A small multi-label image tagger, trained from scratch.
Model: 40-pixel images, norm batchnorm, depths [2, 5, 5], widths [256, 448, 784].
Training: 6500 steps, batches of 128.
Rows from block 5, named by matrix and row number. Each number is 128 + 24 x the weight over the matrix's rms, rounded and kept within 0 to 255. All counts start at 0. Numbers have three digits each.
# convs0: reduce pointwise conv (model.blocks.5.convs.0.weight, 224x448x1x1), inputs 270-359
convs0.70:154139142159122131129129110137117123121088154134120104159136148122099197136170087125148099128117129095167131161145154090109141107161169120143135119159119114112116132131125125110132148128171152117115133120112165114159123118174133136139158118130134150133125119107162133123
convs0.71:120100108122114121127117140119122129122142121161101136113225114138124119115132130235122126120151138161125115109127090142144115125121114138123102113146133135120062101114140131194106133135112136124108125126114112183115123134137139111113146113175094118146147095119086124142
convs0.72:136090120116085102176100105102092115129156133128120116180162123131116129121161118181126101110140123124140125102127114124118126124159167115078105122139175130128098134113143150102132091117121112125171108124099136110163130137147123176127139155147119097124128095106141078123
convs0.73:141141131114153127146108177141199106104077138107133179102154094150084074194099146167114128092118124157134103116161104143120125152135111142044125130069114129145182092131152116165115107070130126127148151088103141128079103092142152112122109093097124090112147159117095089185
convs0.74:094114136109114118109133095110129146130113116156121144138121126108164114091139096136153113126109141142130135109118118103134109111119149188069109102145101105139129145107134158233124181166112129084087129173112121107122133087127112096114102093099064159111111151096144164072
convs0.75:124135133150160115085140142106114102123120124111120155099118138107177104126081117116142099117108148137125169132128115146152109154110131124103120147150109128127159097131111151131134094146151135118157106135070145105090151124133117111112161101101122183118095130125101067113
convs0.76:115121093139141119176123149126096069182119175123115114109120139127132156113124119095086109134116132129139096149105122138080143136138114112174131095124087103115111130149093109083110090148151079153141085127157139140151085103089139108115174160122193153120111099124123167126
convs0.77:211111113118137110136117178139152126143114105156160155115129108117124093207126089148134149111142191104133118139102097097103123149135112099070131127158118109085142115104116102162089106108118136113166092132159159101135123119119128090157167102132146134131143144097093150153
convs0.78:142156132138126136125147090112128117128138128096176119166100107093151149134200183118095128131130145116146114152153106124155164108112130112121125123142104162099139115141120112129171126140137113140109132147135139119081127133137125091102149159153150113093128118137100093131
convs0.79:129128134100116140111145146131118124134134098144116140166137119132130151142155144125117102143116124107160131135127133107121146154156140125129113149117149171114114125183163124116104139119142127124143127116105119110112097100120148193135159161150166139131103100110126130126
convs0.80:104089132098106148155153140139103152152161135123145138122208122137138121126150160193100107134128124147141123130118096131151128127129151117128127118128155118106110138126183104143126112137131109121144127107102134154111141111135147179128161148191138150125128094135109109107
convs0.81:102110110194091198181126112113087175129158108127095103143105161102128217090100164137104143141138113123108133123107151130131132150104144129095122117162130117096105139115110113128104148109117140132108162150151136104185104113133160102119145136162101157114186087144133145142
convs0.82:133154130107147115103107165137226092103100112101129131101115124125135120105101095126167106147131165087117113150103143100117089109098116127155173141093130106137177114151088104115118088139090136143110143118115140132119112100126168103116131087087103134101119143120117118122
convs0.83:150135090101169106097125087146162082107134142110160126132115106128145110130151114131117111141136114136142124126123167138153131133131140139157159127105137122130178148145078135100140090118125135160115104121109122126117129123124173054134104146092167130118074157146101124118
convs0.84:122125134155084149157117142125117115122132163180126148122116106124157132160112107111101139129116096174088130125199108113145124142135136154104125135127108133167137109093180105157107122190156139083097131075164169163163139098180134083114117098108112149139141098099127155112
convs0.85:116148134160136174141115113154103133156158125114105120179141122161111156110137111111135140160149107134117115136104130142138106119158155133142123139105130120121104133117099111115142129131121137122153162107112112119158132122138170147112143138113117143128107094142171121150
convs0.86:121111118151114121178123118126120093082165176100135141155153131140125124136122142149138105140119133141125117125161143109139111154159110122131144135112155160140126108118113124121155130129185123122149123134134134119152132116169160105129157145128136133144124100131163097133
convs0.87:155158118091131097108148137104152166100177160116110162138148115107142123139126106188119174162131117103143141140156073119111160090121115093115125114160152137126135152103112108152152088131104108122110109150133141154089138129147099153124148101158117104126120145103104162119
convs0.88:087146119106129092145130087126120105107103112131093091106103141147120116115118197138103131105126112120161139118126174124120127130100112127115140106113090112108135109137123097130154129130126103145119093113144124134134116101126165079115137114143150079113146107177101141114
convs0.89:103136136138085174128092123130131165126169109097171135141136103127117138120156079164113110171148159091140121135159114130140099138129197187169140155132135111142160102092128125107113095113111183133090123120112097142129108126123187123121154126095111133109106155097101132104
convs0.90:103141147146116183181147135156132143110109147142113169126112131141146169145114155149141157184127131146157144156127101211149148157112136111119138142127142130117139173113107161154131124142164132114105150124161142138124159110146132153149140183124150152126140100176139145147
convs0.91:077094149138114166169130159134129132108093157149077112166161113160123173117116121172132086166157118171129138134114132126138094138113177127091105110117100132125105116127160093128109120120136128135103134131139138169128145114151138075118208136138096182133152127097165107152
convs0.92:111145118105132109146159154100103123118119100086111122179137126096096181119185151095094173158130102144129123149115125083090123103100155114081127110132127121122103088127145117100106096083141112120114127153151096133099115123097103163099142100146126121112095112130147152106
convs0.93:136149124129120158127120110129131151147109139191132119141126111142111186133152102113129170170132172118151111185120134115122189116093122136077166112152135134130093151158119131097126119137124118118107119127155171150101118116171123121112160079131122117124131159089116168156
convs0.94:105130127125079117164123109126128103132142136135099102165102128142162130108132148126118172136107092112112132120110109119126170143173146130145103110155123137137116110132118089147113117145157110124142117117172169131136145097172099155105132122132094108125143080111174102126
convs0.95:110106125161129175110143141134117156130117138152127148130132115126123139131111132133143174125102134135146136090163126117161135132122154173101140136113138134144103155114136135146136139113138182107139153104127127147152141106115136106121147112138101115105160148120119179086
convs0.96:148112113139152101098142125142104108130162134139153133172161151142149099142102136130079159132134110134097120127123109142152119163168123136112113133101147125140132120146117132137099138152124138119121151133087135125093134145142157181122081140147115127143119134129146115131
convs0.97:160130131096110126124134151092141172160119130150132129134144118132124140113139135149120170168174129164092161143123089119114121135097119143127135103151165134136143104137109124161101111107140115116105110163143140170139116110099124173154137140176106116125117129099072100132
convs0.98:200143116114165109131107138102100134121151121138199135126120087118113080187133079102122133114149106104114137178097105072083115131134102132144205132164111125120155144120114133109177104112119133116164152153173149115103099110115119146128136094119144142122148169082118141120
convs0.99:122117137096181132116139141129161116153107125128112086110185107141132129101111140164138092128142113143111124121111116081130106121083103134130134076153124121136153097118073134120135134125147095143089098157132103152188117145130146114141149131183099159146095147090079113150
convs0.100:156148112148183119082118150107118118140149142103200154160104117109130089128135105105157122123132144118095134154138119122160111138154127113144108156129119141120127092125131108122150118134134121118146155143140129128071139130149085126143140123100107103149107146134171102085
convs0.101:136186126130138121125107131093105144125102126142132122135112152121133145123164130131133157141141135136199098151138143174123186118105129129165155121187099163147116163126131170114174135122130123139116127139169167121117119160142116136141121171106201114129183141167115205112
convs0.102:113129124131135157189110117127110101136140167091115139177127146130165181115137091096163128143125137143116151140125113164131110104188207132089091150116115141111108126132120116153124084137127134130114162135176132107140137100135114140137145124103100115127106105111203122126
convs0.103:132141106126142138087127118135078143132102105144112164132098185148167120117143151130137168129096118142131153119128123104128145167103145137110116133138071137155116130173133114138127103169089102114155180106134149127125110112153118123099126093125134113112176110214155205088
convs0.104:161125088117168096132150129114119139131166174156119131135160150094117132136095172137099160124151109100113144143110147123125142134167095119129118121079164093134134153116132118109117126128124098121110138131142120163118125091106135121128163106130138139147091139124143170118
convs0.105:134155107119121125137111105117167116145125120146113105139116169138124107121109090087136152170137130111125123162151130128136183130132092104116163129130157120139158139165131144105103148149122119127140149118138155121135114135156133130130108140085106135161171150150138101157
convs0.106:096107136104122119123149144174140117121123077116109116132122096126118122117124139133137120147143095101133120150088132123096119102091145151157101103105098126092142152108130125105113145117117152130101146093123070087128127127095160126134102151141124089120110154128105097091
convs0.107:121126099148132130125108131127133121149119103099117114083127122118144125131101099094139110099086148117154137103150156106134114134110108142209141132110069126142132142137087106120097075146092106133161080126122104116124135120107126090102122108104149123130130114130092152094
convs0.108:102126115164092119169102128117130110130129119115151120129108086104135109132126109118119112130112101135135123107186087122173099115147174143186106127116073127112133156073118129114140146148094166120129130081146097125169153118112096051106087103123086083123127154117135134109
convs0.109:145126118100099123105099169099141124121115128154170134098088120118111110127176144095142096093109154135138143089202136154134127134083096135111091173117099146171137138127112150119139132122113107127134142116102117104105115125141162112130096114100140077112171200175097123123
convs0.110:108099134119135130111103216149233112119097119119094117104113123170158100132070135135166129120113144159090135107105077107125127133110126132090163080140159139085155121144122138144107144149114082091068107177129125106119149106112123133137197118087089139114125144112130138206
convs0.111:144087135135141189168118156141097159127142134134149143162161095154094141160162087176105107107131100134114106116112098136112084123162172109138140144141118120108109118109126130108094131112149121109150132102131123125150148105135121143103152126139116119132166120106145106135
convs0.112:143149151108112100113122139101127131128117178112126111130157114150099114151076095131102154126142128131094182144131116083134136132129122143131070131117109161133135092129090104145137094106145107100169108119109173140122117101152100107112124124109116113148109098130127131128
convs0.113:091124154117187123089121111118128114147100072139135129130097160111109104088134166105129126107091130135106115115119130130137109113112144155152124104123117158086119106133166157143154145142105135130116117130107103055127106143124102095108094107152141109107160152133126102104
convs0.114:121130107152122170138136188097085148120150120166146131106121111107112139148141124138149150135125198159138107115188115131107127128123104127144126172136129131195105133142146127100128134133141153119147146144138126181165125129126109106130113153154122129114176099172113129111
convs0.115:136124110112141109111143124138106125132123098113141116102100171139137130095145175123112096113119110131115131097110121200135096142112118131153131097153161107094129122132129172122146115160127134122145114100130125111091112125131132157110105130124061155115167205112107070107
convs0.116:116100157109138176122085151117151095103126112122137124147087156150119179140120154109109142101109139137066115141109175103112131130136122115167115139126104130113138119148127079107093091122117126136146112142119136104089130125130116129121151106108187187126119149145138114134
convs0.117:107140150119159154105136120128144106147108114171092103115135149137121173147122120136118083143113127133146128110146118169101100133114144158099151101145127144147110192130137175137111127129139137140139116140103120146204108109125129080131093144119119114126131132164119179137
convs0.118:117112149133143098120149111127092129126134158132129139143143144129142134123099134151106107137178117117139104179075138114158111151138121128136152110136123165121137117123128122110133130108176112169118137140142155107168154168137105127108140126177120123127113091122147126124
convs0.119:110100130120148094132109151121083152154098100116163113134106170104172136134180129117119139110106118157183117099126184144133117114124142127129154113108174137107134209129101164099214121171114144130120092112135112119124136137114093131150125170129164127138123132172118175106
convs0.120:138129145158125175100116113124143121126120127132119115113124136122138207092133146138149118130124161103157138141124121126119150097095135130123155132139141157117119152148089127115118095131131153136123137108117120155133121146129119079152110128124147117110097142114110142112
convs0.121:129124141141132150098125113132120104154140144137154149132154129156105141104146120140146122114135126106152130117123114108112148122126135123172176098111150114129182140140082110127132082132127118148158106116123125134117141120130153089116134107123144128119087149070099171124
convs0.122:124133173127135155091131105137144154164124132150098114135125160151122146144152128126146110128123135168132133120137155123119113118131141126131153078163156168122115175166141161139129131140163147141134130158109137156162127153141126115142117140132128129112164080173129131133
convs0.123:143141133158132116126122171143150115132135176119153145136150155125172123130127113141148157110151164101092139110130109154102118140142114103168163185114131153121114108131136141192119157122105157136158165198111102133082104155117110156126131107152111166114118138104143129148
convs0.124:115134133168096097130125111098093113131124229124113185117161123140128084160107102147125086155139133134130123148092128129131142163131092133076141131127143153104119103132142135151138126110150138143142110163123180166096139180184135120153144085100133146115133109132131110115
convs0.125:162100088117136124113107157130114109104149098121186126168116117134109151146137085130116089141125102108091133111109162127140088102125134126163186147109135095138164116112097116130112133096126114126116128130112079100134143105100146105110143144137148136117139131127143078097
convs0.126:136119148145107101112151105116114143125139184108144190128129103133137112141112098120123158138115115147155136146178135146134146123126139124080168141154127135137115131135136137140120147136174119159120141151136137166138140167171097134107145106123103157128093135101123126118
convs0.127:115116107106148117129124133165150098074113098141138126101137111177096129142157165137147112094120178130123102110113082119101111121091124133106137087094138084152138128125165111110156116101103135113165156107083107150124118123109204120123107068126104128106136089124102137142
convs0.128:137140161093218167104121131136117156121136098125162124096120210136106173135117112155119128145118118112106110119131157175116096090126141116208190143134132136135153146093095145123148114109109118119147120130142119150125122111110131103110135097114126204164071175130122166111
convs0.129:097160105118149183139144167122131106150125115158099133107115145111119149108097147110161176104104130142117149158142127145122179157112116115143128130143176127125109154143142134149113117109123165110126145140146143122121136109138119114164150117139143160155151098173111131139
convs0.130:065113161132112134107126111124165115128139097149100116095136107153116133067129127159115121103106146124089131109130110084136123113110148127131108166127121103124136136118134061111181112109106131105159111125090086096118121143118130147120151078144115123122145083102120112107
convs0.131:117159128122124160128122115136118119126141131108117150118121128124131140119091174155121132095096145120167128108145115096132174119145101132214142173126114132127125162150110126110159111106098125138139118133130143122119111118141147069111137102139166140128109142135145207120
convs0.132:106122114112168135109133147114100115114136117121097111106122131110096147125130147125122143103102113088101136109116163136112101133122105104201095128115132136126108105117103144117129106113106089110140102125121100106081132105135114147143140132125148112120135164130119117078
convs0.133:110130113105123143116181133110110129137128112128099090138114131125127148117127138172127142206128146101167093099130111138101114133104135127178103104178118147110118115147115142142127095125161123169108159135094087148182107165114142143088111122174110063116123072120113126139
convs0.134:084117102132126097139116109153107127118098123108084176154150123154123139089097092124134151111118149189104102148149091113130130108135145128120090131111104118113103087113114089179147161099134123115113112099135114182114147100145094094157110122114104150141114104110144136125
convs0.135:117109111138140089111128138139133097108112173114115177154122139156153126097127160141108106087102120137126140111127136140179117178137118105112099105117123101109111118126117138140129153155161152142129118134109157124166192144182128129121090100145101140134109127070124123162
convs0.136:099139119112133124138152149100150136117144145145111120110113127116143111136125200145136171151149148125144135137154092110174236194125124121133115136121124117107110103122141120111133126143168117109118127116147156113148177093119133125130182139141120144135109138097121139174
convs0.137:101127128137118111117112158118126113142131134097077152143135137112097106103140136139108173170157127137147092107140145147111157116123115097128150159141136133122141129136131142199096144097110099168104134124126127179155087163113114144117109159101124116142123095111127120129
convs0.138:119148107131137125125151169152133127133110103139110128142130094131143123096180143148125075114134127112107125141114076102117090198127157106127120129142148123131101120123131108165133101114149130115165121121130161143102159124172132126146117110165122105150124098157147098146
convs0.139:139150144106133143159139107126093097081143127162184142098098123111127101139138158109136177113139122122125139147104105130159193128122131132106142098115112116128081138097126127105165114123125129115104115131154157116118154125138112091128140109113116130108095112128127171108
convs0.140:114114096108119110118128132125130099130139101114108084127139080152158111115148101144122136152154114122170090128087150116147133198119133151159070107183132099103133142148105133077128132118140127159182124147146145148174159182134158108112106117172087102124120115096109111142
convs0.141:149122103113150171149118117129090108145168107160182123140123130125149140147156136125116142165130133142162099141141143106146171118125167112121161166148126122121118095148130116115117082124080093107164133114136157123121112124125132087119168108113165148099140115107104185147
convs0.142:123159164142129169134127126139120148105162157142125140120110101151105174105132180145161126121157138161151144146120095114129148108182164120111129137148105093115138141103116126131157121108110126137110110112175158090115167124137125073131123114137147156130095147117112169134
convs0.143:141130145184110133141124110141172145157153125143137149113128121150105144176153111108150122121123128124133151104144124144110128110129115115126166114095153128132125160136118130209080153112113162113130150119140082153130114130087100121140110158134115119123127124124100121126
convs0.144:104108093112164145176125131126114151159141093168130093131169190156104164123125121163122089133126139138100094115123163146142100104098135143177147101093115109120116114148115137116185120137104136127104094103097093145114100111111152079136129104125148083097147120105149129105
convs0.145:113076114114092151128104140103139152118147159111098123130160106125119148157103155149138083138136135124133143108123111123117143096117110121158096106121119123105086193130137165110095120125110125104125138143111127126137106116120133089096142141134172100115158118147096128145
convs0.146:166151152134163118087133120125107151158129121111146128147119157129168135117133093101110146131150151150128131169131147176131128116137137145133129188125115156126140087176116161135130178129124110182134142198140160154123124133146093145116132167118130193143113169138140132102
convs0.147:116162198152129165134109111127142189115151146119141139117127108162104168134157130116110132114117122135119150148101109157133149128139165119092106134143096154090172108131080141122126115114124123110144131141135156112110138144150140085123154116106148160130107150126121118159
convs0.148:104094116126096125112098110102093133091122121116128118096093127119132127114128129112134110122118155130133137117123137163130111106146113094111091087160119136093129152087072138152109095134126095123123102106123153113148152157129084107115104120092152131124117108136151113109
convs0.149:100138121163140129138159163106157093151105134130099053109143134135134143128087151101140109109119132099121123129157129136126117145132102113155147111157165150131143124143151110154105112140137184137143126139111101148111087137124091141147123128144133125139124118128121102152
convs0.150:133113091109096170126158195095139122119140143163124118103121123151122127135104167155125122178153109116114126112157088117106126165123131125114128149159125108161131153121148130160110128114149124137150112145129121129136115130106144107105142115163107110113131124095097115128
convs0.151:159140155134155136111113111178109135151132152184169189144086155166124134108113124121099120117123128146133121107117125131181135076117124135117172131101084129102135160164085118127146108153143109119152120104164146113137160119140128084110169107110114137110135126130128150071
convs0.152:113139117129135135133142201122161110115106168130105139132140142146137133146137173122135151126141109132083151132130092136116169207125121091099099115125101131131129127150116097144125096120172140118137114123125137132100147120148121126132129109140111135131111125125134083183
convs0.153:123113151164087151118148070115091130114101102111112130112111126103119103126102097114169075126126165138164137138100135164118102097098119153096088096151113152144102153110171155138131146106122162131115178130100128106138142138149082172113116135101117123115177094161129163074
convs0.154:151122093095113102175151125096115103125134143140153089142100133097143124102103105125112142162134102116148167154131127129165173120120128100136124134159091118106129113155081128088151149144141092104152115163156175110226119135145122075101121120132137137122098110132134114140
convs0.155:147133167105101108148129126128148154130149138099141124110156092122114121107112101120128107095113121114147096121093113104134117168185149124108118118125133174100147122101170158115156181101172160163157116118147162119158122168190124150138129114129139114191107163130122129182
convs0.156:183088111123167106087103148099138133153180116123185135128116141132128115216127115114134095144155097104143122140117127156129081136163106127152165150110168114142159149145111136143129140129117128118168151113110093147132125138099121122144118131132108141150154145153118117116
convs0.157:131122165152154141138150132139149155122139108117147097144097124103133146192212153096129132154100127102128136102136132154116123108103146144103151134133124169130114172120118147168097122141114145125098135130153104136130124155112095088121102150124130120114124123182100118129
convs0.158:156185104108122114115107142135137138116107101115118176118177072141127119111105065144146108148172147089148143179134148118127095135158121098161128118175142144110123135137098144118088107101122121163140130189105176147149140165184111123124157159128160150141102126165145089134
convs0.159:142157127143134163143125120141111114121146140149167130120123135138107148138142139160159143131124153122145116143104135118167192117136138134160148122104118130113162089113125129119169119113113141140148111105180161106125128140139128092131165120123172145111119152102121156152
convs0.160:143150118112136116103156143143106104115134158113141127115108134153158137124116129114101104110145121141115160123113135158122135189126159118137100136147123166129108100145098134157133122112157130153160122167128191130164124130180127156115131143133132146114126119123131124127
convs0.161:122108098125106120134145165109163120114130114135117121140118094128139134131157152143111114130111142134125150095117096137131125232129121125122102089126120128129097116157118136155122127137185125127161112096127104128141156128131121129109121123178105095111148145107137116170
convs0.162:079125131136197119095138116138096063120085100107106108125129192146092164089113139147129077129079114169113087108114150186123064102098128137188139104123088148140174109115096169138152106093139101110093131134123119139104109118118132082117104117133086150145130151149133137099
convs0.163:122146150121097089119114103134126130124122187128088138161151092144124148110157077127138098127139136115093150140124107079141115134151149133127123091193128172113142113112105132164123144097149111128145105156110146138108179169178096121085124096132127109125083098123148112109
convs0.164:200099112101105121097087176137109092138146121136184157118107084118145109143151111099132124121122127103124127127134140145153118139131127118159125186097135120125129087161108124126158122160108117132155167113103125088128123115128116150132113154124118125150135132108105076099
convs0.165:149140104157116123149118135127165128148114142125134120113127175148155116144131094156159165169145133101129124146161103120130158125126128145124142133146106108137131196150137103134130140137114150117155140108115107111173100113113110102168115162164123097113162123170104152115
convs0.166:134115161131142111133095114125122115135112145094113154134149134123136142123089100130082061115123134123082156130086183094119120101114104114190137134102129138097151093136123071157108110111086118143109109129095117134059118139163127119112136113108161185124109139129132094127
convs0.167:129148157120106111120126092118134161141121175124123116122097088118138134128162128153135073187131110126156117140094163156116131112095118135157183120183095140112179114143094156140164075128109106120139136132078138114084122148132124106118180133134175144116112106104092085082
convs0.168:171123110151129127167078149147098111156152175123170120116118130163126128114164109140157106149157119124094124134147115175140113149136107113115140153187108117124184143082119102108120098126135118115124123107108144110168162109136109099152137147107114130129099132138107074108
convs0.169:138121078167173110112099104121109141190152121139116099097135127140133143116107152105127103095130144109146126137108128143124108113157100114156154097081158086092113133141133175101138112175123201140112090126108137123113071113104155120138161149084121137147149120090141139135
convs0.170:100144129118134178139126142156153186140087103129097129166163147129164178070125127146103151134176152180115127178097156136153140108146169149142104078137136105103153069162146123123109121152119126126102150125147143135088120093120181148123177143151113149108091158095159130184
convs0.171:144122183129168182110095097124168104134122109100102103158105153118123148110102131107126090116101120098126130109087129102125133113103165119117164147089086158099122175097136099150122119123116129121109133124079096092114108141151101111129177132107192155133133112150147166139
convs0.172:153154171123122112162159069128139159130112187114154111108102131113127098112103163119115102174140124109131113127123108096099155105140085122112169103192127141160174173115134114150140113117165114133111130160173145112139124165147108144098075112153121140146113151135119160117
convs0.173:114132146132120151105116133112137160111147097135144160095097097106141117179134138128147133109123142129144172134149125116133125115152127146127138137103088119154117201134131134136172104139092159102130124118136126155134150129105117143148138119123123138135117137146136216090
convs0.174:113106142102129125133114144137151129122124115138117095138138153097157116115100113166130161163123097118095117106099088151106201186110107104121145099159117133113119138107098142195106159161126117136098126171134118137154128160142129117135119113155171135114137107133094185141
convs0.175:126083082174103118100115061139100078105099159111124132147154132137101139089132079107124087130094166107117120152142138160133112124126167123116100108145114097118081109111108164095145125097141130106149109141095163140152117104154124103123165096090104161159105171116115137146
convs0.176:132125095089078131142115122092146098149087114122100116129158093121151201118179097154142110114107127089110137098173130099143085167134158131152088133174172124133133100141083124134122110146133130126129086134107126130177097119154150153143183163164082102109124140086137053153
convs0.177:133118145129122097108117116140152112131162109107138135109111147164130088132092083088124164125148105157122108160151121144150127136119118158158160155120114099149133113163127123107105092117104114123136130121119163088140111084119151117107139136089124122140113130121113126135
convs0.178:121139202138132125151128089111135136100122160106110094177118140096118122125125166109110154124089128095101107109135111111134186122136140127081164177102129160128107102097125127128096121117116112121130142111155131067101134173153100173125126124123193137140148098119164165152
convs0.179:152140134106100146110105130132201121120132135125146154141178111120113137082140102178147151169136142122146122138133108100141158159143194133117140112120113160123112148095107089154128098114109108105091098124127154154126112166163126125103153121102159117137103109113161158168
convs0.180:141118111133104117151113127125142177146127140225135114109144106137114133114117102135118142193207122108158117177101098124113162099101122147116133100169119142151184164126136114134091090133111157121138101122174166169169122150156119113138150131087092112129120172124095166110
convs0.181:134127112112092132113122124121113141164142118112106155126130131151190124160125094151129139140147105150132158140166158147179133140143136119169091128162136129130111157104109167161144174154107136131124145156110130111159161116114113143147147169146091115128141142149127139105
convs0.182:109096143146173115098115121127130090122121144068120140157157151145152126114082134119142138093136145144086151190106105099171128162111141120111103108105102119117106125126134108124138107128123137089120122116122122143125169089127096061145132122091090155141096152115127154129
convs0.183:156164128118135081105108140134127118108122199129137153124138115158104069167075104147131102141160123074128132143115074164096139104137103097084170112153137104136131165105090159130127081097150127110147118144159174135102149123163112126109173143084121123151156141128104123113
convs0.184:114103135142116132131129136153133116090124122124107165141157112166106094120123093102161136104133202140143157155128100158150104158105151138121113105139104123153115110135180109140154124119136155105165147107125141120123150112129117120141133087126078109145122122099119126133
convs0.185:154192141171077112141105104094131100146127181126110156113117095129105139084112107120147100140173113125126106163125083063132153107123117100177116134127146146095133128129084110090110105085111131135121081109165188143098132128146122125135160130087107123109119112118139074126
convs0.186:125152173129166122111101122106140098117098134121155171129138170141119134134164126141116111120122089108115150154140130108117137092124139145169199121118093156120084183102116129133084127101133117111121108126126108105109120125152137114116129109113163161132120132147118163127
convs0.187:112130122167075158175105111139111208130099192147122148143137131112145172108137112141127129162126117117109119120123139130122167121128153122114113136191111153145173175117126095128123139141138148112110112122149146145133118146158128108113135132121140132099116074171151164102
convs0.188:132103132129097138097133106132154157134126127161134137100116127116111122142108156143142102125144134107133117092108136117144160117142110149100131121119138174122158203116121121129079123120125129119122144099111119133140129158131118130131135139100183137132137137159126153108
convs0.189:097101156154200137125120114120131151125130131108100113157111148161113108120104116099078113111161086105109157147113129092138131118114143105106164117094079105118096153153078101142136105122111081103172123130088088110143102110104115130110117097115155151145181195108127137108
convs0.190:123138138133148100124121127139141095100133100120098136102116135175115083135101146131139129118180131128117125199134121111142135149106100117142121148140160099129182102176090123098134099088081119098130169119120196109115163116142125118141134158130109112115134151127110104176
convs0.191:129162130195108094093135095091128156188114117109108118103138117097150106097136105131192122119117105103121146130149104093142090105156100136161092144113158118123133109140112110128067129159135186132110125156119133133177098115130121169163110118132070141140135109105128092133
convs0.192:155148121117088159170138161111131136134136116150180154096128089116127102148157155167147150146161122119153130120182096126152118109114104131133152156114134114150154174150186135142155118135095129116142156139156121138157157143109110142136099146169144082156177124151122095120
convs0.193:158094129164089128103081130125157131129112110126132142095126107108113118126145117117131119084115132121088143113152110117116105108153096137110121172125088122125118124151151117137126128140093123112145133135113117121131114094113133109068139084114103155119171157095121100114
convs0.194:119141129171132167136138110129146138134118094157121125135120130117118174152111127109131126111091124096122126092123135146115118117090135157113170114144172147114080170143138134138113157122123148103113147140123133129142095153139118079155117122132115103139167128179135134131
convs0.195:135116114163084114193131145117116148201124136136104120107133158114145092116128149159132106150116124104114167085139078104142164143148106100184116087124134107121131109144114097131068124147133179121114150112139102099166132115124140151179172143139113133126141078158138073155
convs0.196:125097116181182098114130103144104090111089180134137116121129164143088135137151112133126085105124093104111145124109167163095110156106137130109109122130121141132111162134113154115147146116174154109159100129125107161101164119139120061133101104124121147140129219132129136132
convs0.197:175086142141116126082114141147163116123156135141167180138106117144130136177170122114139100098078192146150140079132157119104089104139134118161168145127141135150127137146143107175187112127117162134166158104094132147140120141132121128122103112134115123133200113114112105125
convs0.198:117094123141118132109114136114127176120121110160114095126113116131131153164138121102122082134122103099183115125120149137123095104119131110111193098130108081137129182135104168103138087149119133123143082127101108130148101116103120089125119167110169091116135107136122198090
convs0.199:117145159107092167120089097134140124127134139104129113124146111164122162130134147154148145115126152121101171118152128141127138111133156148125132135178144162159160071089144113111140121123154135109145153141125142147148138137144148141151132129126174114125131103107113089144
convs0.200:107128148131113202140110129144122130150097132165105130115126103137160202097152116103118125117100120114110147106149117100143129125123164115126115150142126126128110131145148103164164107187143162125146139131128119121120144134131108121116105116115122131142157163109141125126
convs0.201:146123156092104151110127127109170086135155149105123103155126124124102113090117129140124187143133074084107116142113092083124168090141135092113150167129112153120151183102116114137154113120126082136136134121099143073092105147129073167092144127094157122113144119128145177112
convs0.202:127103093132129144116108154136152119112100121161121139120133115139103140106134112128121109098160141149131158172155076124141115131112104112112113092151138095150087153148149146141158102131116147101120135100110135146116155090141132094125121088120094118125149215094122092159
convs0.203:149118131137110106143101094186126124127130163127176148131097112151113122104141117138123136131131135115134123134127106157116138117124111122086118104124136140122137103116137135133115095123112110122113162096144118137138161127134120092141123153112135125105098126138118129159
convs0.204:132107089135194106121103179139126132106131129096125137115139138162081136211107162123107104143168124154125112188109138143103092123116102117124177143102152107113106120119102124138097081110127135107125113103126148146121126099122113109096152150120121165136146099128123132131
convs0.205:114103098096133131140118129157119104101116120104130159161161116152117133107113080145145121108187173163112131166130099171147115166139129136149107153093136130155093099109104149095113146117149125124130159107130186143112155114157117116169106166118093145139083122111163065157
convs0.206:112106111087153115145091145106135121131101137116121113179159145128134158099139108165139111158139076158077130184126086122149109166131143106118091146173142097140097101088102137106111092119143090097094122136115154147177141098136108105129167165142090145142078093143160109132
convs0.207:115168128184118111106090132113125142180136117158125133100164110122166098084091135128146124111108117131145128113115122146160104100144094114162126134105141104110126111146138120157111094184129177128134126138109116151133107102120151165168132106074090146131137132111129101096
convs0.208:085116140094111123178140103135132123137108143135122146127124106147117132102124107146137106153146108122102096118119097132131146130116120138160127128128084158129143138072095114146129095099174130149136108119144123136140135131147108102124135136133173124122119076118099150132
convs0.209:155169147113150119103114097141142101163119126112137115122120139154161125081093098105128124133138116102129101164132097146102119150102144080184163116093118112139140156141077148088154080138146103130152091126097105105128086114125132150123142158104181120146134169112115174170
convs0.210:113130123109242108116145173113121126127131136104117134157129133140078143176105138127110161100175116186124110209126139133076138149098104116140105137103137106129133118121110157154145136099128108113106099107135156121106099090130124126118157166115120138134116203115139182150
convs0.211:123108098116176087129142153151086099126148106137112118116107121145093124160114156102132116080145130126107115148111140160129106132147108128124157126088145100080125116122122162128155117109122116132121102110151139090088141101132143099149140188112166153150161161117127153112
convs0.212:153102120132181188116091158149167076104150122112137154139106112173079140188118138099125113131147142106122143175150113157106114132144173104093130174092106125119113133140096136169087099087103108106185100131118137121119108122101105104132132115090114186146147143079118118136
convs0.213:136103095126105136125102166141087140137118149133112128150141163148113186112147111124120120132096125145136108085116151125128098111154156162142096121160119139139147113123126141129135149122146111116128131130125105143091139122121155164092151095104108114120088087142164146131
convs0.214:112106093106124120142158097131126137123113094190138114125149157100129116117124109157105177207110100104158114123106104117114131121125135137156134103116099133131092242115141160095120122124123126108124151120166118167162133147131130074114117185130118099129154117194123229131